{
  "arch": "swin",
  "model": "self-supervised image encoder",
  "dataset": "streak pictures of flow and ridge fields",
  "train_examples": 195000,
  "image_size": 32,
  "crop_scale_min": 0.3,
  "horizontal_flip": true,
  "color_jitter": 0.6,
  "method": "simclr",
  "norm": "layernorm",
  "norm_position": "res_post",
  "activation": "squared_relu",
  "head_dim": 48,
  "fused_qkv": true,
  "bias": "all",
  "qk_norm": false,
  "parallel_block": false,
  "dropout": 0.1,
  "inner_norm": false,
  "moe": "top_k",
  "drop_path": 0.15,
  "num_experts": 16,
  "moe_every": 1,
  "expert_mlp_ratio": 2,
  "experts_per_token": 2,
  "shared_expert": true,
  "patch_size": [2, 2],
  "depths": [4, 7, 4],
  "widths": [64, 128, 256],
  "projector_hidden": 512,
  "projector_out": 256,
  "projector_hidden_layers": 2,
  "temperature": 0.2,
  "optimizer": "soap",
  "beta2": 0.99,
  "lr": 0.0014,
  "beta1": 0.95,
  "shampoo_beta": 0.99,
  "eps": 1e-08,
  "precondition_frequency": 25,
  "max_precond_dim": 1536,
  "one_sided": false,
  "adamw_lr_other_params": 0.0029,
  "grad_clip": 3.0,
  "steps": 3700,
  "batch_size": 128,
  "epochs": 2.4,
  "lr_schedule": "cosine",
  "final_lr_fraction": 0,
  "warmup_steps": 70,
  "weight_decay": 0.2,
  "adamw_weight_decay_other_params": 0.01
}
Rows from expert 11 of block 12, named by matrix and row number. Rows with one number belong to one neuron. Each number is 500 + 25 x the weight over its row's rms, rounded and kept within 0 to 999. All counts start at 0. Numbers have three digits each. After the name is the row's rms in percent of the matrix's.
# up: expert up (model.blocks.12.mlp.up, 16x512x256), inputs 0-127
# down: expert down (model.blocks.12.mlp.down, 16x256x512, transposed), outputs 0-127
up.150 115:496495530488481515543499530505478509529526491521483513465480504536474453478531495506538473514523496579496477536467521502500520470503543511501488514506497507526460471455462472470517487502551535508457518546456475533534491491520537484502514515520530493489500538461465525510503491508483470506512511483516522530472528476471527475457476470570464488497509497514517503480506478473505509539529
down.150 123:480469513478515479518515487529490477508532508492479531500506516529474491476544490502517484487477529490502456432515468528510514499520498506505467482524512523483459518493545558484550514530498468506483474454492496488486474504515534522523462506494461474501483469496466471456537514503488541487546460490495529533445488475494514528537491484493526494529508530516503520547503505492540537466477
up.151 084:488492485472494509522462473478538519541479482508439540504537509529500494460498487483483513457548504477489533505519496453501490521491527546493475510497469491502508525471521518504500495519480516492512458437509470484500503526519501532494522516509478472481462511523498496492475522530460482505519487534501492481433544522485483478475524482519513530471525453509527515494519560509474542508497
down.151 080:480499510505483494472481520485522490512495509507526490533517519475422551492500501490525465479485543524475494521517514451471503456514527501511478506503501563512529488480509483545450521504485505516513514515480527446490483517504483474491494496522493505513467468520494515494520514469509477493511515486530488488503499440508471543464541507490548526493475547513554510519455519485502476479524
up.152 113:516472480490500513482494529522457482477532530522498492534469536497513517518509512470526450474515503484521535453540498545534504524524506493490477487508482479518424501506483488460486422523517535486522531495507504493513507523464459508472501483531482511494520522464479490458475494512512447486447548504488496486489479449441520535493475469529506516497533510468504481526490493491482495511489
down.152 118:460504541469534449499470493511514503518496510485519489521544540468504492515504501493501546485496498480519477513509487474522482520490544525523498510509495512453539491510499527504498486466447483509454492498480530491524484509487537516479500499451483446512483524500467480489517464533493471469456472494517519524533488438529512460495488559472474481508480458500519470508540507504491518505517
up.153 129:511509503505528513540501434477535514491500478479551492488514521508515537487463541479468508458535539512516568457453505494480473524518504490520444504466494556498464468523526488492516511496508489538497524490474477539537475478502508484482503466502530481518494491488472457504519517524488513513495519472438495482491512457463502527518473495508507481508495517500512471474465522494525536510528
down.153 134:520542489520551472554487524502522483546497469492503481522536499478544536486522513503512474507495522509497490513506481523493483497520513475487479489477481501507468490465534513500485494488520516503530520532515526525450524531514515481461522506492547498518510535473469506516466468552470526466509496516468431513509531462499501507515509516482489515490466524518566452515480516519492464511503
up.154 089:496468516540525513510519508493521477468456477520470445517484552525474514493504500548511501534509455513491497508469471503529507461480507462524533482482503510493506517470465508529518514524464504486538503476532477478488506522535503480550483485524515496451484512509575507495490523533529480499507505512514536488502484484497500443478492492530517554488472532516506523498508494506517521528491
down.154 094:516498536576437493489541513501501526520479508484480496505490517480481505529502521484488486515516529501518506511509530518484489453521494530513504474522496453525493494523466491523484531475526559520480512487493438551505546502468472444482476491538510479473477476519498479498516483500464537514498513485488521546496499482559518468492483486496503499513501515470490498514547474473511516514490
up.155 090:481529506454480440517499481478491474523513459534491483502499525490488530449477490545531499466534459464440491527554519537525472518464513494501538468503529475527503504467487522495543516518489564494495476488461487504526510478523501522517490521504465484497498513537546520487469493479464542468516527451466471482505507492540514471506480548486526526522500496509516499492512506522527517464481
down.155 091:457477445496522466480522469496501508531502498432519522430513496508493523512508478535516482518498489521535520519522527470475485516484512463514481501534539512480468518462472501504481503465490499495506546515477464505489517514473497493470506497492452517502505480535520496562519473469515466517490483543568497459503506460547476476549480463495539520504497470520482520488482501541463499503510
up.156 081:509475519472491543457449522528539477475519496497511514512509454541496535454517500494510482511483540515516474533511554539492531490486497490496509499485426492509497514470460507483507480517506493534521492478483440515507539487514488529496511516520520497445498512470510491499481521521500494492532496545482481483499497487498475518504469521490492504559491489479475505508506456523523456501509
down.156 081:499515491469488487541498513461477493475483524529530537465541526512515486523506542508503498481559502507516463506496554539484512518506452528523476497513483553523463470539545462525496518517455481485489498518512487539514454536555516473476534519517494514505534461507509547488511513503512465492503513521520490498505498456490504497542470475519466496456497524468485498456532426517464502486467
up.157 109:499466556481488528505543480545490477494469477498502470478532561483482516505483493486457533529530465475520484514493453510514527506522499500468525539451488520506449506493504516549538489505517511508547554506502494480548450523503467511519489519489526491519500484470519539532524496501491484539502546475485550472492458508447512486513525530539510486468501538473507536490509507476509541478463
down.157 122:492540485488507494497530546492509508514511493462507478497444505447507528502530493503476468529470476512491470493525513525504484474552479497472503482504487494482430480508494560490489519475504512508487462534517478503529493485485526483488498488493541520517521479481506514424497513488449527516473490510525508463465487492467440530530481492521549466507516506462480514531488548495513510490525
up.158 096:444503517472488491501512497491530522472506471476490526455501511495531483492516488492520574453519534519480528459506520538485488523524519491485521485536516513496527537512481476475453523550486515494503486464488463529447493498513463482520483469506515488511505502498499517505500522477539474473498521506464511480501549493489486496477516523521512513512513491545499503510496489551475438524508
down.158 105:468489465512508510479495507518543460453536505495514482479517478522521505496502493551501498483463480505485487508465518494553493523531529507519451480517512505457514560494546461488512491475494526511502520505501517501503460511509440495496536492494494499496492471526492538524500494529547500502509479517520483496498552455492539511512497522562503499484491492499507536528519469494536512511506
up.159 091:527489524467524489496499521501485530491525484518525497523458555514529509493491520506480488485488503496485470492503543475488484476490444506543465519491473490502508493480527534522521483482518467512493460463483505512486498449489489515533511508485525473452494480546508476522515442532482454480522495527495479522510517523523484487504516503477481514483471506509553546520505491544504513530538
down.159 095:503481492488508477509514511533475480495534461509495534504526504472486509499459488467522549488548470506503487480526527480490458498497496500479505484491484496513522517448495509504508520511508459475520548525504511513513521505517512552509500515457450491461492510495538526510483486505500535561459468502511483535504524481458494511505495494524512523500539540525524480428503530523505544516517
up.160 109:516504488473515460537513552523530512480516517536519495514493480500499523475526493497482462473493473474482471518518531509508488466487503509526480468471510521485503512507546499460497495518514506480499489504486520508491519444510451487510501520467538494475519496478484493503548508528491502523442499534481498538549517485469489471483469516524549500494561482470502480512507532496484496485504
down.160 112:471508506493508465481525496483502562508505511459521488538457487512510476530495501500512428480480504530471503436475444460451496526499526497541454501498485478546478534516500493469569479477477504499504476484539528518481524508540516493492525516499520513511533484514485493488486519480542507464489518455494535477479491500492486523484515488490491501514507480437505495537460529491455494510481
up.161 106:478524488479535509475494482484534469486471529497510441504487522508535493475496518531462505486525471489481468496503502498497514459463462474472469508488501455521530504478482496490501530476467464488479503503537543432498506537504488495482499532561481512445480532501520514521476467512489538485448497447481518530495493537547522494506498468533464471550477498515497486490513531505544479481502
down.161 104:525457485527491480478460532505519490504469483532506509526506548497519506515510490522521496517529451478485495495471499476504495518451522483533461505500518475470502550495467544458466518503516495505548491475467458496474515489492487500519524477494494505523473501503505531508512528503533522478456448487483489457513478520517522525527514497528551523538474503481512520519480454505532460502478
up.162 089:514489492499522511509553521511496475458439507518509517474501507478507483497553522501509494500504507541469519477526523477480474540526556508476548479523436486525528525481484540480477517551509492501534508441496538491503517549477528505468471454501497505521506526458490483482481541483501489484531454481485536495481566539489514495473499485498501535468474505511474504489534509470497507528476
down.162 083:478505523448526485508545455504485461473531518540513531512531496508489521526488485502541522538506508487509529515477487498503525520477497524441520446504478462482491460494459511524466511503468542498545493465506487482517524467484524492481502487482508447508479542485477487540519521503477492491507467497515441505481500455502542458499445517522448510524525508473495513525442515513517497497517
up.163 097:525476530481434529513514544501454468469534478491500479487498517515472493490513477515508523477544477491530493481494519494464574523523509491480510480476511475517495516524475554498492509496466450464514494532517469484466538482513464520518549532525492486485489514507511470497529475530481493541485514536450506509485501508508507532505495512485548524495498486525498462509526489489504484532488
down.163 102:468486500472504489517464493479504448498473530515532508480521514528532504524537488510436509545506508501524509461507540526519570500504493512536481503502493484542538488464533508534515519504516496501503480477457507493455474486454503485489483479518466518483475512480536529534485494509448507498498496478545498498513487508546486492545468480491485515485530497470545523506487513487513484471536
up.164 113:456476457488463455512485492487505504495524513552464509485546502490529535522534502498517454547470524526503511520505518489503463492506482478467499499560495473523499505516481469474509488566507513502466507447518555528495494509454489524528459503511524448442488525532532492453483507472505480476477513461492458503502508517496509521507467518478498532502556471500507497533452476497521465492465
down.164 119:460539490467501501477514501467506469522543454476484505517534495506468489519535493484525542508522525503476484528509507491508512496490517521467479525504521480461525505499494504484486542537453526515499457563442506488518512521540459484493451488512503482493504519454501494517501498512489506512410474493484518481538524529488480546506472507517515506522485503514474476545497552510510546475508
up.165 071:505456486504498521560504507493474479474519462503513501513504522505544519475524539500497488446511476514493485448566470479526517533510488524483492500514458507534533482524467514511467461504474535514500527512517454496510522520533516494483526526531524484510488451497502506524482544526471491484494477468482506512508459506509481518518525515451504507495477489457520519517541504519460517549500
down.165 070:493500551543512467505499522490462522462543529526491440488519496499487547505496507475511521492468510511530525508507499498495508520478514527458508531490529522489481537488482463479490475492498472468528501491499501465480475486488541454474517507511487530492477508485517493529480442530519474535512511522476484531515505517527517430495477511530542494507457499489512530484468493497509509464475
up.166 101:483537445513521490496532480494475469508509518466504498475462542505496517490548517481539520490495481497496541482477497505544486509509489522515495548526474489519490518478489511496456485511488499486460536455489519536515487532468499488523495486502526502472517489525496542486474542467480505485490520438506516564514503485492467472530499542486476463474514497529487528528499461491514486479466
down.166 102:506467514499504500468510470550458526488509449519510462494498502508458478507477535523518528499479508548504488507548445501521488516540490520502478501547491492538550512484474486503520500483483475494467512467524490429539481487484495513525501485471493517514495505551502527499533452501506474477502454505506475485503533538472510503533464491495521455507506512525576467492510513469506534513507
up.167 102:550503523469522507464514470521522528483469489502511525494548536497519517496560503498495502532477517517472485485507500490492473516517512533522501524507499524514515461507450497561520472536492492498523548525505507514493499517490477457503511497494496526492517517520502493546427531478502480505552505512503521508485436504500461484504464474459526490516463553505481465499500527468462474497499
down.167 107:509465528496495574518523488467462498541491514479460512524518528538517475510512497484516479495476534482528485492494492512489483474477518492492501576484471482496516524503503554541512499493499535523515507499547489508498492491503504450514541508501520466515468491520480486502500505487505490470481509538495506513477521509496510496500493447485516451554493531534525547482524462494520482501496
up.168 099:497462528503491500476488518530517500471477481501464504523525486511507510529489520474507473538516546529508517514516543503487466467521468486515550495472486502467527552534488475488480509477510520539515463544515518453523493514533517478495514515465508505521523463532525522524483525514457444478491507489470496461507526543500519500455518471513464501457471444500497522563516498479522489495473
down.168 105:552499474518517468483507487478520572473496479490481514523539499492459507505557472493487514510510492531501454513513501488522514464502516487464424502505500513486472479478472514516446517458534471482500501549505511528520482492508546509480490487480485482468482523520449442488483492482500521527452528514514498503506516496529491450488499509506493538479486510501510487547485500499479475503487
up.169 093:483493446485517566480486482479479497499501527524484483530471477557512502487510540514532527508517522515495515479516567464504485499483489527493513459463497488497495483537452513531466450514509562527511516535510456526536510483461493511502535542483522454504513495481538479515485514535509537511501515500494472532498505455522462526498486466498492479486544495524528472506538506516520514500484
down.169 101:487503544476465506506502476550465546510496503484523492493510492521466509514464523491538513467524526532472470553483492500484486478516502504542471529498482493561504518531496507508534513512466505545501483500456510523495442502501516507476488495548485477492530503517489535515445510483475532436508528500504507480476494450492475519475506502483462498473519512457523508493484518509469505530500
up.170 089:529484524449462486500441505500491507512478477455486493479498535504451490471527506514511489455501507481466518503492508496483516521482535530525523475509481505500505511520486523525477474482477472504479504462523484517515471497481496492466521525527472474536491550525488476504478495471481501480476503501513442508517479461503470484491485496474570459481476547523532503484508480457529502476480
down.170 073:496535485502487555504549472480491494542499478555519485490433522523463473477514503527519481530485554446504518471474504485501473483520491524478508500501465531506500452500524424528490495510458482485513444535523557498517480521518448502494494478509542475462501512492465496517517487483482478464493463524490526479536530480525513534473483482477509484520496509498521499513473520493548485535521
up.171 083:490479508490462473467540509497544502507488499479515537519504491494496492485500504494515511511489526552513475486528494467465479507499479495480463550523515489501459478510478462497501488493475520554525533484556491516507504503513495486486446547473471485528548547444525479507475463542525485487501512488507497508560507540501484481520462512532488504528479503452534472516487479549454490494467
down.171 073:504534480469519511539479505520474466523573534509477496507495521485465530512514484531531498484487480509476472508498471516514523469514500521507491519512500459511495487494505523481480486488553514491503511521528499461456499500488502461500444509443517464508471523496498490500499504471469540491457503510534513509575460491489552528574487496490525520492498544539459468495512532506534529506484
up.172 099:509554454500544507511526481510503516498484516497512471544488510467505504532518456457510532515511518492451531514504450575456546492526528459530461512514509562528501454500471472499522507504495519495535525545493489519513504502463516492523521468532506526508516523501518515533520468547475484527453483473544527494497488516494484480433467541458494485473498468499507477493500499494508483473529
down.172 095:461513483476478507471493495479451500515503525533488493484483492515478559456470523484540495481508518506467498513499511491518503515473555464531499512522493488460518521525498478514515461479487543472480488508520505459492513486496486497521489510539512454519516501492482480474510518492507487524457519482503476492507511486487470503498548520458500485552522536537493500499472523514448434492525
up.173 097:506481491511491472523485455479437481509477518492487495507471484496493514517510530469517500485478552512495455510515500494466470492535501507515513475466529479532486486473496527524488476536492521489505471438460482508459523542481499507507490489514517493476494457485489521549506488515506451526509515515474503469542505511518498495464518514468515511503528511456549513509513507530468476509551
down.173 100:521511501476490523485479472460508476503549504460504478475507464478491485491513488486491518508501497528503503492455443508438527455513465495464485512532493561534507512539505506526518500478502499538464472523470483539470527513514518496558462519506488476483537465506510520489519488521468492492490464434487524468541507513497509504496519512522505494506504517527474552487521462521498542501482
up.174 091:512488495471479487473465492511472485450475466488466492477467473512504492482506503496488530503442509478545512535536501545504474513525494517459520543505488493473524498511525504546478465508510492497503488490485463480478536524484481503570509492504511470492518505520523515517476512512499510501503494490469490501560536507514481489448522527511469459501527487505468504528511534513484465469510
down.174 090:534523518531514507480475496483544486503488459495470475526482530474510517494539534460493516482524517438483497510547520535507501504476479530528488496515554527494492492461561473513516521500504527511495462530445491453486530514511456501506536485525504533527477464465458513499500491499499503499513499489525544499542523496528489518469504495504523548489482541488496530492540493526562502507503
up.175 103:503505493431527517496480475490534509537481485477520497501475538509476497505484531492482480445477542473499467520541525467477455471522521454500508501494526496503517508510462467553493434494475504485514477484498453473483479506485474477492514519498485516452490494481473549525458524490454502442555510521471527491508500512529467543519490458490509476450513510518443486511451526501467505501485
down.175 104:490514462487549522515521481505502499495514495503460506527540509469526483453489495521516517526503506443499497493508509501530496566507518531534563492519539525525482467444463469455480507513462531495515481496495496527482486509522494500552490539526481498488504467516494508454491519448528505485519512543536521532479468477500503500486527476491494500512465534515515489499477524480441482514517
up.176 079:541488466538448534459499478524503511519481485539536477474509514479510557492525499472481502499487500521510534527451544457518474492475481539519506479483499468463467498514519470531498541507487538489543464481538486531460516516514493518489454530474456519519511443496511506499495524509525497458506494537503536474482555536538477523495515507492450509496469513508512487476511503500493491512501
down.176 085:487507484505467479544509456493485509530458497480484480527589493500558500504493522514497509472463542493430473513476495468467518470527506475532486499492470492491476538471501491522461509453495547485510517510513478516520544522489499558526540492471539522546520489512492495502507505497484498543545477500521515489517514505484514513491538491501519485538500478506553500504487514538497480510504
up.177 090:483478495474525454533478513525519485497510494508495428535508443538434454508477445511505522540546511494518514494472505488473523495517513483494500516508492504501536509483451498480496480502494499459522520494499496475479504489497501495507511517498512462540498548465478471516546548490476495552516490535474563473525515492459505531526503499571503469462490454496487483500558519497498523537489
down.177 091:490492487527466543476485447483471511470481526500520520474483501489495494511494459537464511502501501478529533506503514505473531459487523485486507535495534509526510495489499531564505508501524517496485494494459492526491522490525522440463520506444481468485488512508489476492491493455521470528504527470513503514522506535509486515476529468463542521541476548471572550517528511475522472485465
up.178 091:507476562542470498473498496513496481440505515427530467493457494502499474490547477532533527489550505504519544523494481469461475527501492515530480474493441501530517447496538483513521508482481492495506520496489524456524492545500514524524490493493497471491499479491504567540497524534485487477506488489499523493484551490518500477544512496492469542519574503499520485524505519528451488498500
down.178 087:485497495484508481486510512531476484502502495498548465468479499518464469493521485475522491469512492510550502435503478496482480487525478464510485466507480526514507503474534486477506481546505477494519513530504523516507456513559517462507522524441504511497519470484507549503479524515471495524513466522533541523534482490499459525516486503499534497544488517480479484478499512493485510509436
up.179 067:495439497503496495516507501498447528515491493509508530461446505525518528494504515508501505543480523454501490501563476486499477487478491497507515528498523502523509506503466506485509502488480535487496542470511503478475515472478470539514496496531506521516499506468496502511504503536503475496487504465497506523477515499492524488463508520544519509537531466489523513427504528548510526513497
down.179 057:495515513454533463489522523428477473513450504497493475465519543504509492495462491490527541512472484508504518503511507495478484489552498495483522485522553474464470480465485518511438475530539528502511448482498473444493557500503488525471473511502490476483488505534500503516555497522479448511491479489493478498482493490519472499512548501491511483501456495522487472491527503498543522490461
up.180 132:501540572505521488487516540480499507464514518466529502528492499472521456471531488506445516491498495460489460530465489501507513522542512531413481503497518486496495500487480516570562523475548484468511530494505486544489478476513526488525527532483518531470485506508464494546524480484507478460526493512501511534499445508498525526498499541520498506521479528515504515519472486487542524480470
down.180 141:497487472447467493465529538485500516535496476464498513516513500442499513529459464501487474495478510478502477488518498508491506465468462533500580466488531532510490534526451512485516507471521454456524484538549485480502482502480492487511554483499521516466508519486466524496477513488508513520532514469471503462516501477473455514508505484451515481472495475501532535459509504495499496505514
up.181 103:480517503525473484499507480507464529500475548519505442521548497515504489448510497500476492503494490465485504461508511456527467512507509549497563526483530519446488494505537523498505517534542519528513453512526438529502549529507485486531442512473517480486495484498449485495487525531506480446494481487507562537493496490513497495531519484492515469481482485479497531498481460509513541517543
down.181 093:535508505501527528514469508525475509521481498530532503482481489509526510492483531470505513502459508497464465542514509507464555503506463496530502473545467489473507523476465523541488552516453518477562488506493460500521504508481494468489493531499514488470539480534509456476512533513509498537486507494502528524521505538479508509474465500487488533482496493499467481480488505508516470507513
up.182 073:522506490506521479507433487531532484503493497503493511498487495543479456481497551478480458523485505498516473492500486460518460443515483506501490454519524517506527509522525436521534467512502454522487507479519490481461514505529523505514509499508465449545531508496501513569469520527456543493489487482491502500501517518477483523533501472488485536492491577504491528490490503466518476511529
down.182 065:473506502458483477535482492484451471496520486543477449489497516542517501449489477444540505499533512507529515505482508529530489488455507442477539528511434491492498493476500538490514487456540544552501534521506487514482481459495535467462486507503518512491474498532518483468502480535508505471485496507499488503514490491476489518508489518504504468488467494531519513456488439537481492492523
up.183 125:534510527498492495466513494537500569510534487500482509505514495513500484506516470509454527504506483516514485525495496468519489523491480507530498465515489501531515489498536466536498602481501533489507502491506471491498438486503490482484525522498557522514524522487523515471474516460520467560501498527477510518527512544496483458438486552508496499498527516494471490526466472484526484449518
down.183 108:526516524486483465502499483486578505521504510569451530548493492475518511511471509518515489496502506478482524493447472513537526535484488523436496531490467528442491508565510518460485511496525486529499514469457486529473487511490504491511501547452511514518493506520515491527547480497533486500491537524499480500511515508471515546503513523528516521512486451499460473524506505499514493481466
up.184 106:511461485483538463496481508519500527507495533459477533475477529499496491504422495484502520512498511535508535451499518518477553528505527485473519459518504515488541510522486490541490494491486499459469503498510504485479462540542510448548527506511519544455487487538536497518534486513527459548544487486527507525544475476423488501463490534532469508514425477524505533500526493528513516467500
down.184 102:520460495502496508489478483474519438466549499461490500492463491492494501531493495490465485504457527516467466474488470484520538499495454485511554502499496502520493511507510516486497502551461494542498538517501516502509484461521467526470485472454488488506459494517472501457492486548463474498504495524481514464511511516515516515537519451496503480507516547478550532500502495483516476488507
up.185 129:482523473532504548506545527513498520506492520544533529489508525480562509554443446521507459493478511507519479514486491509514485526507559502496476499497510503515488517540502548499474526508505486551465533506500491476531549553468497513473526489464503538467490496498510495532533530506520462472469466529528510488505506538527491524528482536512545494495473548504491493507467539505523528474517
down.185 125:536545497484517505481502488518515525475480501495470515520520484485505568483468541493515493510516475494521538485535524482513523513514479514492463494491459507489451527471572475466477507490500485515541451507517517476499506530472491508490491515515536494528412489486538513432508487484508477535461515502497498535498463459441511551533526523478514467510501505443485508502470479503471498531502
up.186 106:534486502481462533456510536464482461573458455523474481493497518495478539448445495485447529487527509500511495502505480499479511507478515554527533573440461474476476492488517487512502542489535492447481485493472486516510482514506501505525486519459514564518533494521485495498501551513509494492510563505504496510523477472510525484535486562465499527478465519508503507456529489537508464510570
down.186 102:510485489542505511508487514514526497503502508525497464460498524491494440475456534518528522480557501510480472497474475557508522526457533480447470467487553500545530507486483503522502491485483492522473529483486514483473426499468497506471511492504486550487481477500515520466543459520554496528482499450511551514484502445501531475551490514490474510507490473508506473529518494511506502511503
up.187 104:521514463517533507553502480490536456502495523564523498515497515494532544509517512569478516481531498515527508461491506482560486483467524534460474525514491476505510494532481532484478497492532524492493519518479519527531520457469464499553493457482524524548493502484485491528502545475478471535514443548490491476514450543529537506517539512479529528512538486493490500509527482506538457495483
down.187 101:441454523520518476493510503535461503489492506522496484501517518468522469445434505534504489491499517489455447494517562501453522456472506482535491527520512517534475527485516482472487461519500502556526565480554465551481482506491474475508464508477501479508496465479517497507506536530471512500494502473460490528488482489527526489485499436496466511481475507473499491498495481510486513480509
up.188 115:506491491515495511486518504492494517472506527518481465489507513541516497484488519502485537505508473480522504489490495493485535488526452517573462487519461542458487459558479498511494471517500491458541543493494511510485554463541502474501531469499508491485506501532500488516477508489502477491503485426506484510477469516516511509477527485483478526446536471511507525512524492489520453522516
down.188 104:506482460543515502509480483551503463484492518532500470514527503532489527469522476541485480481539445517470498492496464498482515461452470471513493481499526486481546510515452505499446526487493517547488512499505498474449517476549497496508527515514506470505507492510527547530521528462499502500478528461484496502489550544496511535531526487484472566492546488515491465496491523504507525481523
up.189 134:509496527483497519508492507484509504502521478494531520475536508469537502467508533484493518516518485494479489479486499523528481474432478506476511510548484468521504488470463519472516476481493531462528523499522489474497540524493496494480497478550485508474489464514507517505497517419494480512470493472494515519492529492495534454512502511478471466521510469509522517513485512499549487445500
down.189 122:453507518545503534517507512513520515470507552514494480504488471525491489514512504506462492475526511555488488518524506502495449457523491501485486504527570485482522467491506558551506479501447485438487523502510501536546482485512536474459497514526503504507510501531512500488467477508496550516520481536526486476517497513495490501534488482518508472510503506492507516482494496499522457481450
up.190 092:481472487519528514498540515477501507458480556498488486462489539475465526508505470521487467518496497515543474475518532502498530477524509455513499501507484504476522461464498491527513504480501428450527536507474500519466505470543465502548484544480501464477499502536506495524501448549504480555526519463493543487496474507485472445472530501469492523487470468507491532467490544501494520457486
down.190 095:481461472482528524506520463478502497500554533512497504478483496493500500471484485512479500490484487474490455488526489471517528524517487472507504475515481497511516535515486494496469489522510498471548542523498490478559525487489521509512472491452482494509490488525520492536503510541519524519538484480476484508490457499513520505458514472507483496480555513484490517453476519456469520544535
up.191 090:478486497519499466492506476493488505547529504468515473484559535495523485535526496474466518502512491513513554526462458507505486469489509429515497508427517516495519521554471512519507518487509520489501561519484495519447536505470509502507526489494472526498468552484531424494534532462494515496467494511503493497503477550466482496506486505489527539516502501509501498471494539513507462554499
down.191 092:549481423514478496478447485534469510487502471533480514474534497500494492502538510511470489497503505521501530508492481488498506506469494484537491470493459475460546523515509465513500512537512537474491529506473523501457500519499508513497515512482522480470510466478526474516491507510537463440492455550496485475467506531484529519569515496570504466506498533490483474496491506490530475529479
up.192 103:528455459529514462509480489474488498490500494456470494479471540504435483527551477507469486478508503527438488495542536502509477536471473512519527463451514513505487523491566509445488516452498480550479513490496522495515505518503476491464531512528517479504478506533528505475512488523513451505473499508485547474440485496506503515485506525506513494511480486503504490509525472495464519543497
down.192 111:519523505496519491485499479536511481532494445468528511477468510476512523513507498530471503475520509522492471485467490507545529480520483486547445531510522521481458455511497488479490490479505511478483487472525520522519511513518485477490484523507438521498531485530459457510539495512497461501496472513526465478504506511492514542520494511511515509515490522502507474477476424477509488542475
up.193 119:494474455574532473484478456543516495516510528521517486498505456518512517488505520508465525537490476551486511517494484492491494486511493521497493522520488503493507515517448489495526481500499501497439511550497478478514509463460525477510520462490511537536520501568499459526474484506488485506513504513491489484527459513463537502522475507461521475530498464500470452467529512507496518530472
down.193 138:537488522471491530473485498490487512525488479478440456530438483500457524506488486499491487446501499543527450458522522459499488514504493489505534464475543494479550481502512496538499526542484508531500516486523463536461516519519472508506519497535446523460492513539501501493503498506502546539475510436493486522480493515499430457496492530509469487491520492516464507494524475505514494512472
up.194 075:459505475447426518492498492473488447517478535491467537507498524507528495470500516512494482491481507510529545467521473494512475475507480494498457474471528508519523542550477513501481497532546499498516528531495457502499524481539523477560533477502512500555488531515502483497507505506512495491519511501497483490506480540500494480532482510488474511506468442453535460472521539501478481496549
down.194 077:510499500484515521498479502536514521578516536492525512507478502548498503512489501554520510468491515524521498476472516488484481495481502507451513549504542456518480526527527451529507505461444515493497459476515478526540442525508445489468490501497512530528446422498494476505498546499510481512515495487492506502482507508503492445488465508469506514484499495514483466512503493507478475497513
up.195 095:483468511485482507479497498444485525495540540460493487527439511510512465475556536478571472482514499467490545506493479498482481509524507495424469493449519500494545503517505503477541464534504545511524524448480523487512479503516501500514477510472497474498452462466486520506486494495483482523492517475491522463521524545471467531488513442467530526492526489515493541534486479548555502471499
down.195 097:481553478506550491490456473504482495458507486484518473496525507575518512511503466507502512516492534517522454483464500544484453497542495528517492515524511508466484496494470468476522468500516533512472526532508492515535496541465483516517512513529458553470511486491505526478492492529488464479497484508495487477469501512495495472479493489495510476498554470503511495492493551543452515491515
up.196 076:510516479539473517522466491461510489512504511505464513450480502531455500516495426488496448526509539470505506467514499496491469489505536499444473486498477535475532495501503531505463558504488494522515498527512509504523511500461512534481512520499499506509518478503473502462464496500477522502468458523514482474489504524478525518493456535486466477457558499514496501502531520486522487496514
down.196 073:533488510491510529468469546540473524505505523511522504493476498507484469458517479524464503473495506495487508511496517498465506556522539498526509511511493473549534467533480476478487507517528462506472558555550574501506494523534489469527460514514492502486504527550489498497493531460475470506488490476467497491490508524499435488513510489489488469519531490498458521490487487456533469520501
up.197 134:486533513521476474505501460516528492469508475487479460521483491450498496558500478533492513534506510479518529563547467470496494472524501503505540540474518498512487491497509525534492458470497534500468501495480530494486536541524491487505480508527494521548563508458524460499537536479481513474498506529529479462536492502526527536489494478460513528505527539525494488496484470495497480499504
down.197 131:499530512535486496518514487545482497526492435513482509468486475490480549455500505495543502551522530504478494507481466516478542491470535535484510493468485535495469555510542506497521471528503525495535510518506458478486510503443491539499487519529518486489456504492480517525522517505497444469503505515496520500495520448470530521505522493525529478434506505501555497519541502524492523520514
up.198 087:499502511456441467490481481489546460495467474456524515511482479493488469502500479477550519497538500505513498517488442462503481486504454524503478475488494520534511548489524499500489546484502517487502522511532469493502462499478504520527511489485518455556537510509520496479483499504458511500480498547454495475546527492498483523489476534483488504472501507485513522502506454498490539432477
down.198 089:484481489503487496457488489508501528479476502548477569479496471500546476466491504542481505522468525506506480500513492522507485479526476455534507508525522540486491505520513482499480502570508460502486469512510556484494450513493481472447494535491519503515490483467472505493500481481573493496465543533494505465520503520490423530538465524466542469539500505512452518531531475491544479470504
up.199 089:528504495481527505498514491493478483479467496549475509474535482535502472549529440475535537521478499484536546485483486479467506482518454497499499514454512471476503514506475499518508514473509483516517548442525521503464495506522474551472533475468519518512498466467545514484482469489532517533480438481531493522485477495503502460490509504516526501518484466465505486566522498463480485505496
down.199 085:472471525521509455482478469474477495473496471482509514461518470467473584478476481497498526493511515472537507488465511507517487494487519471483512520473509510508471515527509428549509510469519519465533539500488460523492501450491521494479501515501466463492480474486478465566514548489505510508500499509524473486498554494545496509509505498465485472501486506537472517494502489511527547505461